A small audio frame classifier, trained from scratch.
Model: 2.68M parameters, mfcc input, arch ecapa_tdnn, norm batchnorm, activation celu, depths [14], widths [256].
Training: soap at rate 0.0028, held-out accuracy 97%.
Data: trained on melodies that start on their tonic, played by one synthesised instrument, 26041 training examples.
Rows from block 6 of a small audio frame classifier, named by matrix and row number. Each number is 200 + 30 x the weight over its row's rms, rounded and kept within 0 to 999. All counts start at 0.
After each channel's rows are labels from the 100 clips, of 14848, where the channel reaches its highest value: "strongest on" is what is common among them. Only what is clearly more common there than usual is listed. The data: melodies that start on their tonic, played by one synthesised instrument. In brackets: how many of the 100, against the usual share in percent.
# c30: last pointwise conv (model.blocks.6.c3.0.weight, 256x256x1), inputs 172-255

c30.76,191,242,186,205,229,259,155,193,235,231,204,199,147,174,173,200,209,199,194,235,196,189,197,226,167,212,226,226,245,183,221,175,173,208,151,206,167,272,267,205,236,203,170,203,195,183,191,199,157,148,187,260,154,168,156,211,262,197,155,191,186,199,211,215,212,195,203,172,182,192,175,250,187,212,230,129,189,211,187,235,190,197,221,128
strongest on: marimba-like (53 vs 5.1)

c30.201,258,181,237,161,193,221,167,186,147,175,198,207,230,177,184,180,189,203,176,157,154,218,230,206,167,148,164,165,209,270,230,240,169,267,169,219,105,196,152,194,180,205,199,144,197,227,232,198,230,148,227,204,229,181,208,253,151,158,216,163,230,144,168,215,179,167,145,188,182,206,165,226,167,200,161,152,188,211,140,158,144,216,142,211
strongest on: pace: fast (82 vs 32.7); the note F# (74 vs 40.1); the note A (65 vs 39.5)

c30.157,246,192,175,195,203,194,275,198,166,138,240,184,144,229,209,181,218,298,196,199,231,176,175,96,155,215,222,209,191,227,165,160,209,191,215,202,172,154,177,242,211,238,180,178,204,167,216,254,239,231,173,178,223,131,224,204,161,208,214,155,191,159,199,222,65,188,158,190,269,224,180,197,233,226,212,185,208,208,208,196,231,189,187,213
strongest on: the note C# (74 vs 40); staccato (53 vs 25.1); tonic: C# (25 vs 8.2)

c30.118,219,181,241,166,132,191,171,158,139,211,175,209,229,169,219,213,226,179,246,180,213,241,184,218,182,223,227,138,155,238,128,184,258,185,199,183,175,223,193,217,193,221,233,171,197,197,193,209,207,178,162,221,174,162,199,155,187,180,215,246,197,188,217,184,178,197,218,188,167,160,192,217,255,189,211,192,197,229,157,197,228,171,254,197
strongest on: pace: fast (66 vs 32.7)

c30.62,151,232,170,165,138,181,228,190,162,227,230,184,128,180,175,289,234,173,153,183,166,203,191,200,180,179,219,236,202,169,170,226,165,210,218,211,206,206,170,192,251,202,155,259,242,236,209,184,255,206,160,204,199,161,179,214,128,205,151,194,201,174,163,189,201,174,221,197,231,151,271,183,156,199,247,177,200,251,176,189,190,185,178,188
strongest on: the note C (88 vs 40.6); pace: fast (73 vs 32.7); square lead (26 vs 4.8)

c30.2,233,236,251,177,196,201,229,181,140,157,172,246,232,184,192,172,148,192,260,208,237,198,201,169,197,176,203,187,274,179,187,151,180,193,194,172,188,175,209,182,128,256,209,162,187,270,202,139,203,228,220,168,181,198,211,151,217,177,226,223,193,222,192,211,174,194,256,157,230,166,170,191,166,221,207,202,231,155,282,200,238,212,188,170
strongest on: the note G# (76 vs 40.4); marimba-like (42 vs 5.1)

c30.222,156,181,222,259,212,198,189,240,206,175,222,176,222,230,202,231,234,193,203,140,214,161,223,183,257,172,223,157,232,210,203,194,215,243,190,250,203,202,212,239,244,222,229,135,150,216,211,194,236,188,199,182,211,183,206,173,183,205,179,170,181,169,217,193,219,155,186,235,232,180,153,166,197,236,180,201,249,223,175,177,225,229,214,183
strongest on: the note C# (73 vs 40); bass guitar-like (59 vs 5.5); tonic: C# (36 vs 8.2)

c30.68,215,184,224,202,212,168,180,158,180,187,231,213,186,228,245,199,185,228,213,213,256,253,150,134,226,202,146,222,163,180,168,220,171,203,233,213,150,140,222,207,231,222,258,196,246,199,206,196,245,219,173,158,180,199,188,177,245,194,218,216,203,141,203,184,153,189,121,210,174,241,260,167,156,202,188,251,173,174,211,196,180,206,231,197
strongest on: the note C (92 vs 40.6); bass guitar-like (43 vs 5.5); tonic: C (28 vs 8.7)

c30.120,193,206,213,211,168,225,194,236,174,193,171,196,210,177,156,198,198,170,183,181,181,226,200,195,223,208,186,232,192,190,205,214,158,175,227,222,197,163,168,205,206,165,223,164,234,257,201,206,186,196,220,194,158,201,244,186,211,242,170,169,157,200,203,144,170,169,222,197,146,243,142,196,211,230,216,161,180,195,238,133,155,185,155,202
strongest on: the note D# (74 vs 40.9)

c30.106,176,215,210,162,228,275,243,217,185,196,184,164,211,199,206,212,204,235,204,173,190,204,174,188,191,151,219,196,197,229,193,241,159,174,181,229,210,240,218,177,161,228,230,227,181,251,243,151,164,204,211,226,233,172,228,232,271,195,282,205,199,188,236,196,206,204,201,192,208,200,211,205,281,196,181,190,161,178,222,242,154,180,182,182
strongest on: staccato (71 vs 25.1); pace: fast (67 vs 32.7)

c30.48,241,174,194,169,179,227,270,173,224,200,211,231,158,217,204,231,196,205,166,205,208,176,175,182,181,242,134,214,225,235,200,150,177,212,173,242,186,195,146,224,263,199,198,121,197,198,225,172,190,174,199,222,202,126,212,185,219,173,182,238,283,182,197,170,227,208,214,200,170,224,228,164,167,226,178,207,216,194,256,170,173,192,196,251
strongest on: pace: fast (65 vs 32.7)

c30.242,224,240,192,177,174,205,197,209,212,232,138,186,220,196,161,224,196,169,168,213,200,241,195,168,209,240,189,241,182,150,181,228,130,203,190,188,264,199,228,168,207,209,246,215,189,262,218,214,229,235,229,165,175,171,273,197,201,227,184,250,182,174,214,168,251,145,207,175,216,153,207,166,178,188,196,211,133,205,308,180,302,159,197,250
strongest on: staccato (87 vs 25.1); the note C# (68 vs 40); bowed string-like (30 vs 4.9)

c30.245,173,232,202,197,153,142,215,162,206,196,251,198,157,224,209,180,207,197,201,203,219,162,226,169,192,215,189,180,221,193,176,188,190,205,237,248,201,189,196,200,186,187,186,202,239,204,176,236,200,198,207,204,199,149,211,188,200,178,190,202,217,148,137,214,208,170,187,151,200,189,226,204,189,178,167,173,209,167,235,214,226,194,170,242
strongest on: the note A# (99 vs 40.3); the note C (73 vs 40.6); tonic: C (29 vs 8.7); bass guitar-like (28 vs 5.5)

c30.49,250,227,201,238,183,211,211,214,208,141,238,221,170,163,192,245,142,202,188,212,253,170,291,207,213,223,156,169,175,250,218,212,229,198,194,240,225,245,221,265,189,233,232,199,171,227,158,191,196,212,220,187,201,217,203,226,204,169,192,150,134,198,175,143,187,194,152,200,178,194,220,187,144,194,125,198,221,147,185,154,184,258,234,175
strongest on: the note E (90 vs 39.8); tonic: E (28 vs 8.2)

c30.65,229,222,155,161,196,170,176,206,184,244,142,164,239,176,195,213,210,161,164,219,203,194,163,210,224,217,169,206,187,197,204,203,221,207,172,180,198,216,195,229,152,180,215,212,157,151,274,202,177,225,161,180,210,183,186,174,172,212,205,171,260,180,224,197,224,186,140,161,205,178,219,229,227,236,177,195,200,251,228,192,212,169,162,200
strongest on: the note D (69 vs 39.1)

c30.194,203,220,196,223,205,220,141,149,169,194,220,201,213,147,145,208,193,226,199,231,212,222,147,185,202,184,155,186,196,133,223,178,172,191,164,219,172,216,228,186,176,207,174,227,204,166,223,160,224,143,143,206,217,155,175,206,197,227,190,186,185,189,183,232,193,189,204,228,198,130,153,185,223,146,173,235,209,218,163,168,209,203,206,205
strongest on: the note A# (71 vs 40.3); tonic: A# (30 vs 7.8)

c30.153,220,247,189,194,221,193,176,225,198,194,215,156,190,176,224,243,139,252,220,152,196,196,196,185,180,214,185,259,198,220,186,193,206,229,220,216,250,144,182,159,157,239,156,166,187,237,226,217,229,232,162,164,162,127,210,191,198,261,211,192,144,217,194,149,227,198,157,191,259,210,201,235,186,182,191,171,213,224,200,181,223,191,178,182
strongest on: the note B (72 vs 40.2)

c30.151,197,211,207,218,230,163,234,196,182,199,163,182,171,233,216,214,228,173,168,220,215,182,192,179,190,231,181,212,195,182,198,195,201,189,240,149,150,162,156,244,207,226,150,157,209,163,256,223,208,218,140,194,153,138,203,208,153,225,179,198,151,198,204,240,177,198,244,227,172,221,140,283,178,167,182,204,148,155,182,217,197,145,243,258
strongest on: the note A (99 vs 39.5); tonic: A (28 vs 8)

c30.135,213,225,184,230,194,196,182,220,228,180,234,154,189,265,227,198,247,221,194,145,199,232,176,187,201,197,177,183,147,256,207,173,121,136,259,245,201,184,149,293,197,155,218,186,209,187,198,188,182,242,218,202,200,150,250,237,304,211,177,178,144,167,209,202,223,238,233,222,228,243,219,210,200,203,209,256,188,204,177,176,160,214,213,183
strongest on: pace: fast (61 vs 32.7); staccato (55 vs 25.1)

c30.241,173,190,239,156,179,178,216,186,191,195,199,177,143,218,227,209,219,246,191,247,178,151,192,217,254,207,219,214,222,201,174,184,219,192,138,148,181,206,211,224,193,206,190,162,205,166,244,194,201,213,190,208,244,186,205,182,192,240,139,241,169,195,166,282,236,250,203,183,168,193,189,198,174,264,204,179,196,182,260,227,244,212,272,141
strongest on: the note A (85 vs 39.5); the note E (74 vs 39.8); the note D (64 vs 39.1); pace: fast (64 vs 32.7)

c30.233,141,216,145,244,201,182,186,176,181,180,177,240,133,239,181,198,243,215,200,192,203,175,215,216,171,196,216,202,193,136,223,184,167,189,201,208,151,224,199,173,153,169,185,89,209,177,191,224,164,153,173,247,191,192,145,243,181,234,197,180,189,149,211,209,204,169,156,218,171,173,218,210,192,193,156,186,201,186,180,174,186,175,203,200
strongest on: reverberation (69 vs 29.8); bell-like (26 vs 5)

c30.172,182,197,220,155,216,180,215,181,219,256,205,161,217,204,159,170,216,144,193,196,247,167,150,211,172,211,147,170,223,173,240,180,173,195,206,214,185,245,210,209,189,159,248,155,193,211,210,195,241,179,204,213,181,183,227,172,186,177,159,184,208,208,224,183,234,218,176,211,223,124,150,200,155,218,171,218,159,179,201,185,203,185,201,193
strongest on: reverberation (67 vs 29.8); staccato (55 vs 25.1); bell-like (25 vs 5)

c30.4,196,200,179,175,222,204,161,245,207,156,165,224,223,233,170,195,171,249,161,133,189,208,158,237,232,172,235,243,250,227,142,226,158,209,189,184,127,168,170,247,185,218,196,186,192,187,220,222,148,177,183,159,212,187,210,184,179,221,172,194,217,195,232,205,195,121,196,202,176,262,190,197,216,222,175,160,225,138,228,219,206,216,178,245
strongest on: the note G (89 vs 40.1); staccato (56 vs 25.1); tonic: G (31 vs 8.1)

c30.196,177,155,168,182,191,201,252,159,255,195,235,197,207,220,202,179,170,142,238,227,251,240,224,168,256,185,235,178,208,214,233,158,224,192,198,233,201,171,217,198,212,185,250,182,180,173,220,159,170,203,194,195,204,205,203,170,323,168,217,157,190,180,205,189,248,264,222,248,219,196,212,181,192,150,160,248,219,181,261,192,215,226,104,214
strongest on: staccato (76 vs 25.1)

c30.20,233,206,173,169,197,251,233,214,230,166,223,193,140,190,179,259,203,207,199,173,148,176,169,182,193,195,225,172,215,209,172,170,235,173,150,226,176,167,194,213,213,171,213,135,216,192,248,224,224,268,214,171,221,200,156,228,227,175,185,181,198,179,173,215,209,198,206,197,141,162,163,203,189,179,249,174,185,226,182,191,199,176,170,183
strongest on: the note A (96 vs 39.5); tonic: A (26 vs 8)

c30.57,238,280,168,201,218,211,213,187,205,248,159,192,193,165,225,228,141,194,163,190,192,162,269,236,229,185,242,188,181,198,234,219,158,161,173,205,183,239,205,158,190,188,189,238,210,166,164,208,214,171,180,264,205,212,134,228,204,153,210,280,198,232,252,177,243,185,162,264,193,167,236,190,191,205,230,179,191,172,176,221,195,197,218,183
strongest on: marimba-like (28 vs 5.1)

c30.202,199,227,202,138,254,209,215,207,219,257,153,186,272,190,164,187,191,176,155,180,194,194,162,193,198,223,204,223,247,275,198,189,167,223,193,230,255,260,191,203,247,157,225,175,250,219,241,161,139,141,254,173,176,263,229,220,229,189,176,179,195,187,172,217,193,206,187,222,161,188,161,246,188,181,166,198,221,214,180,211,193,220,182,219
strongest on: the note A# (93 vs 40.3)

c30.88,209,153,202,183,143,119,212,227,216,168,268,194,184,157,178,211,254,220,213,135,179,188,230,149,187,207,206,237,231,191,211,193,178,149,196,227,179,120,272,250,241,225,246,214,209,209,205,212,179,236,256,237,176,206,186,209,164,222,228,231,169,224,216,221,200,228,169,243,231,244,231,205,228,216,239,204,220,223,250,152,184,206,219,204
strongest on: the note E (70 vs 39.8); organ-like (34 vs 5)

c30.104,153,247,212,174,217,242,211,227,200,212,166,218,228,177,196,208,235,181,218,215,210,209,179,205,186,233,216,133,210,192,195,183,170,215,255,205,276,239,173,187,176,175,273,151,252,205,258,201,198,204,232,192,257,182,292,238,209,177,131,178,199,209,229,262,249,168,240,205,199,170,172,197,165,198,138,230,200,137,209,216,222,204,211,220
strongest on: staccato (76 vs 25.1)

c30.14,209,275,208,218,178,225,117,166,153,208,183,201,223,212,187,258,189,168,203,200,156,238,200,199,177,225,185,149,170,237,249,256,228,245,223,185,129,196,170,212,177,255,175,166,193,167,151,208,194,176,198,166,201,207,170,173,162,148,166,190,215,182,237,229,188,241,244,214,231,198,173,173,240,210,253,161,239,183,169,143,206,191,193,180
strongest on: the note F# (75 vs 40.1); pace: fast (61 vs 32.7); trumpet-like (25 vs 4.8)

c30.148,188,208,167,236,157,203,259,172,181,196,204,227,203,194,182,240,234,182,190,212,206,186,234,293,224,197,182,166,191,227,205,193,213,199,202,171,128,196,201,196,152,208,187,211,157,209,207,179,235,180,169,183,169,155,151,263,230,192,249,153,227,239,227,216,196,150,210,262,201,151,197,203,233,225,254,190,153,191,256,200,150,246,187,195
strongest on: staccato (92 vs 25.1); pace: fast (65 vs 32.7)

c30.19,177,176,224,168,180,207,215,193,199,174,214,184,190,212,151,143,194,176,210,233,212,147,194,240,200,204,274,202,186,180,175,250,166,210,99,221,156,175,193,202,142,196,181,206,193,219,161,242,231,175,192,205,204,222,245,212,280,231,184,213,207,159,198,211,199,135,236,197,163,171,201,226,211,249,215,147,191,217,180,202,216,170,161,180
strongest on: staccato (92 vs 25.1)

c30.100,208,177,144,212,208,162,213,214,153,198,192,159,169,190,264,203,214,158,172,198,185,214,214,170,190,156,175,193,173,195,206,211,162,198,189,212,223,216,216,259,217,166,246,193,232,212,116,151,173,183,183,197,197,224,182,166,219,181,124,225,190,169,262,216,188,147,217,218,189,251,223,202,203,165,120,161,194,238,199,218,212,231,198,157
strongest on: the note E (85 vs 39.8); pace: fast (60 vs 32.7)

c30.93,231,213,180,237,278,257,232,184,239,204,163,219,177,255,195,256,214,209,199,236,165,210,213,244,169,170,187,187,186,192,180,219,215,218,180,137,195,184,192,219,179,244,214,175,202,231,228,239,215,237,226,226,205,208,227,176,216,223,236,174,187,232,182,170,163,171,160,198,171,216,248,199,197,201,161,185,210,180,145,213,195,195,219,204
strongest on: the note G# (92 vs 40.4); flute-like (37 vs 4.9); tonic: G# (26 vs 8.9)

c30.99,236,248,218,216,149,197,141,189,237,148,202,195,268,205,186,207,182,179,191,205,140,187,206,184,240,218,234,182,212,222,184,161,172,245,149,188,178,185,172,204,162,167,187,207,227,163,245,220,190,197,200,170,215,134,130,210,220,311,233,224,207,188,219,199,190,178,241,186,195,235,226,202,201,198,185,135,258,159,217,184,208,230,177,214
strongest on: the note D (98 vs 39.1); pace: fast (77 vs 32.7)

c30.179,290,251,198,211,195,197,168,188,228,212,224,215,278,208,195,148,172,177,137,182,193,216,152,175,239,219,210,191,193,229,155,204,226,136,193,201,171,204,242,213,182,191,173,138,171,215,220,174,124,188,214,234,218,200,209,200,187,259,286,189,248,170,246,192,222,233,258,208,153,199,157,181,196,205,179,143,160,189,256,236,148,158,205,215
strongest on: the note D# (83 vs 40.9)

c30.121,204,136,222,159,178,185,161,154,233,177,200,218,167,178,181,202,185,187,195,197,232,201,186,186,191,240,197,201,239,213,195,192,184,184,245,197,180,217,215,210,257,162,208,236,213,210,214,252,227,250,223,197,221,142,207,175,110,193,244,194,180,193,215,166,162,210,239,193,184,180,156,133,205,202,189,189,234,223,190,190,171,232,206,159
strongest on: the note D# (82 vs 40.9)

c30.251,179,164,155,228,193,163,199,247,170,238,230,254,250,188,173,257,191,215,239,181,223,223,174,171,192,202,192,215,172,179,152,186,219,145,239,264,217,223,260,210,269,215,218,133,230,152,228,199,122,191,242,230,169,216,192,182,222,209,185,203,256,237,237,155,194,191,238,210,182,166,187,225,237,211,199,194,228,206,212,195,173,252,209,183
strongest on: the note A# (80 vs 40.3); the note D# (69 vs 40.9); bass guitar-like (30 vs 5.5)

c30.54,167,218,209,200,218,229,230,158,232,239,199,205,161,190,152,182,167,250,218,217,193,229,238,247,180,219,202,231,201,221,189,212,221,189,272,171,189,205,225,181,229,239,225,188,245,201,219,180,196,201,181,185,254,217,196,238,207,155,249,205,248,207,139,225,184,210,219,189,199,193,139,260,187,219,166,237,236,183,199,196,298,156,145,215
strongest on: the note B (70 vs 40.2); bass guitar-like (25 vs 5.5)

c30.230,201,163,187,191,199,259,204,174,198,162,188,240,189,183,216,204,186,222,237,214,232,162,189,208,168,182,172,185,220,204,184,149,189,209,177,171,123,243,201,159,249,257,194,153,201,231,159,153,244,252,227,234,267,222,209,215,256,198,249,210,238,193,219,202,153,189,211,188,182,197,202,152,195,250,204,138,154,155,216,236,208,201,162,202
strongest on: the note D# (69 vs 40.9); the note A# (65 vs 40.3)

c30.183,163,188,236,240,203,220,176,165,140,154,201,154,151,248,217,217,211,188,202,183,209,175,179,205,220,208,223,210,192,198,203,171,248,232,151,209,161,169,178,182,204,264,232,184,186,160,234,187,235,168,181,192,225,191,186,267,202,228,230,166,234,147,215,238,127,152,203,218,241,178,258,230,239,214,180,205,241,264,114,165,223,176,194,225
strongest on: staccato (57 vs 25.1); saxophone-like (38 vs 5.1); trumpet-like (30 vs 4.8)

c30.108,205,244,92,167,166,142,219,138,98,195,223,190,178,187,216,234,212,211,223,228,179,208,195,171,210,181,232,164,200,154,212,193,151,191,188,185,167,195,218,221,193,154,214,170,185,158,209,179,182,209,169,183,167,159,225,159,229,226,190,160,197,196,221,248,247,226,184,177,204,146,191,167,193,172,143,234,180,190,166,176,202,163,237,209
strongest on: the note A (81 vs 39.5); tonic: A (25 vs 8)

c30.125,214,213,177,148,182,195,233,137,170,180,199,226,246,270,237,242,179,195,177,195,220,158,200,108,232,274,223,199,220,215,204,148,183,221,170,221,254,175,209,169,230,223,188,199,139,153,223,190,184,222,189,188,217,184,205,185,204,228,226,185,236,197,236,241,211,211,175,211,241,177,266,235,208,201,168,266,206,164,196,179,186,237,186,187
strongest on: the note E (70 vs 39.8); pace: fast (60 vs 32.7)

c30.232,165,204,189,239,233,234,155,257,172,193,220,199,193,217,208,176,199,187,182,161,201,192,159,180,171,197,213,194,165,180,197,217,255,207,188,193,243,139,168,181,213,213,229,229,182,157,202,175,211,227,242,200,190,244,145,176,176,145,194,184,171,195,210,188,148,193,166,225,194,179,206,209,158,191,233,177,162,233,216,222,218,183,182,231
strongest on: the note B (100 vs 40.2); tonic: B (37 vs 8.4); saxophone-like (32 vs 5.1); clarinet-like (30 vs 5.1)

c30.50,235,196,240,172,249,237,270,229,197,228,165,227,253,186,210,174,198,206,217,166,181,160,132,180,173,148,223,223,178,204,207,186,147,192,196,187,193,186,159,187,212,222,229,160,200,203,156,175,225,181,233,179,252,202,187,135,174,189,244,225,191,196,229,216,244,157,193,200,172,253,216,170,167,220,227,216,175,244,198,212,199,164,170,191
strongest on: pace: fast (61 vs 32.7)

c30.25,225,179,139,180,192,189,177,229,224,191,214,176,258,156,197,185,176,127,216,224,150,231,200,136,199,184,247,216,201,215,248,241,176,196,217,245,165,197,157,160,199,208,211,143,202,230,219,187,198,172,190,182,202,179,258,254,262,210,206,161,231,240,152,239,232,187,146,181,204,200,168,248,195,146,164,171,218,205,236,174,252,203,260,179
strongest on: the note G (82 vs 40.1); pace: fast (61 vs 32.7); tonic: C (25 vs 8.7)

c30.36,244,210,188,194,187,208,227,228,201,231,169,254,250,159,223,210,238,194,203,182,204,214,209,175,241,197,230,192,206,177,196,140,95,135,186,134,222,147,151,139,166,167,189,159,229,236,213,223,180,208,266,164,221,175,246,185,240,199,199,185,213,128,156,165,201,202,178,243,149,188,219,252,223,95,160,195,187,173,223,187,179,197,188,243
strongest on: the note D# (68 vs 40.9)

c30.89,158,164,187,179,180,223,171,161,158,167,207,190,132,215,189,251,176,167,214,217,194,165,223,206,249,189,199,246,213,180,230,165,178,212,145,221,216,161,173,176,203,190,210,232,222,212,236,206,235,232,220,166,230,190,165,227,243,249,272,223,194,201,184,194,198,133,190,224,185,222,139,226,215,233,218,205,178,172,206,158,155,175,201,193
strongest on: pace: fast (88 vs 32.7); the note D (85 vs 39.1); the note G (67 vs 40.1)

c30.248,185,211,165,232,193,145,219,143,174,250,229,192,177,266,223,186,207,197,249,176,214,156,185,232,179,186,112,145,234,201,189,181,190,186,242,190,224,259,246,218,148,196,199,244,157,172,208,167,204,250,140,224,191,158,154,200,225,133,197,183,171,244,231,165,156,240,172,189,198,197,205,212,179,213,167,205,221,180,188,186,202,204,252,152
strongest on: marimba-like (39 vs 5.1)

c30.212,224,217,203,201,201,198,159,202,192,169,167,180,211,173,179,179,152,225,137,198,165,197,171,213,180,219,165,185,213,119,163,215,216,209,222,243,251,190,213,128,155,233,182,150,159,259,215,296,205,187,195,202,229,168,194,224,170,158,171,209,186,190,195,185,203,149,171,249,227,165,212,178,260,164,178,158,269,237,255,172,153,275,168,200
strongest on: the note A# (91 vs 40.3); the note F (66 vs 40.3); bass guitar-like (54 vs 5.5); tonic: A# (27 vs 7.8)

c30.217,195,199,224,180,243,173,210,211,251,212,247,252,177,194,200,182,200,210,211,194,217,177,181,221,200,192,200,183,208,169,205,231,231,203,231,202,213,196,238,224,185,273,188,307,169,182,214,193,226,204,234,208,232,255,194,215,169,207,168,264,163,191,148,192,265,277,218,196,185,180,246,254,196,210,184,150,220,218,208,249,158,181,243,164
strongest on: pace: fast (89 vs 32.7); bass guitar-like (27 vs 5.5)

c30.24,131,149,180,173,237,202,166,200,194,239,187,197,208,219,241,187,231,157,238,140,208,223,212,265,185,169,229,207,220,223,253,224,245,164,171,197,204,213,136,211,172,210,195,228,161,196,206,199,194,205,240,214,210,234,182,229,192,162,231,215,197,202,151,272,229,181,142,141,186,177,175,162,211,237,222,181,207,212,197,224,235,228,198,133
strongest on: the note D# (77 vs 40.9)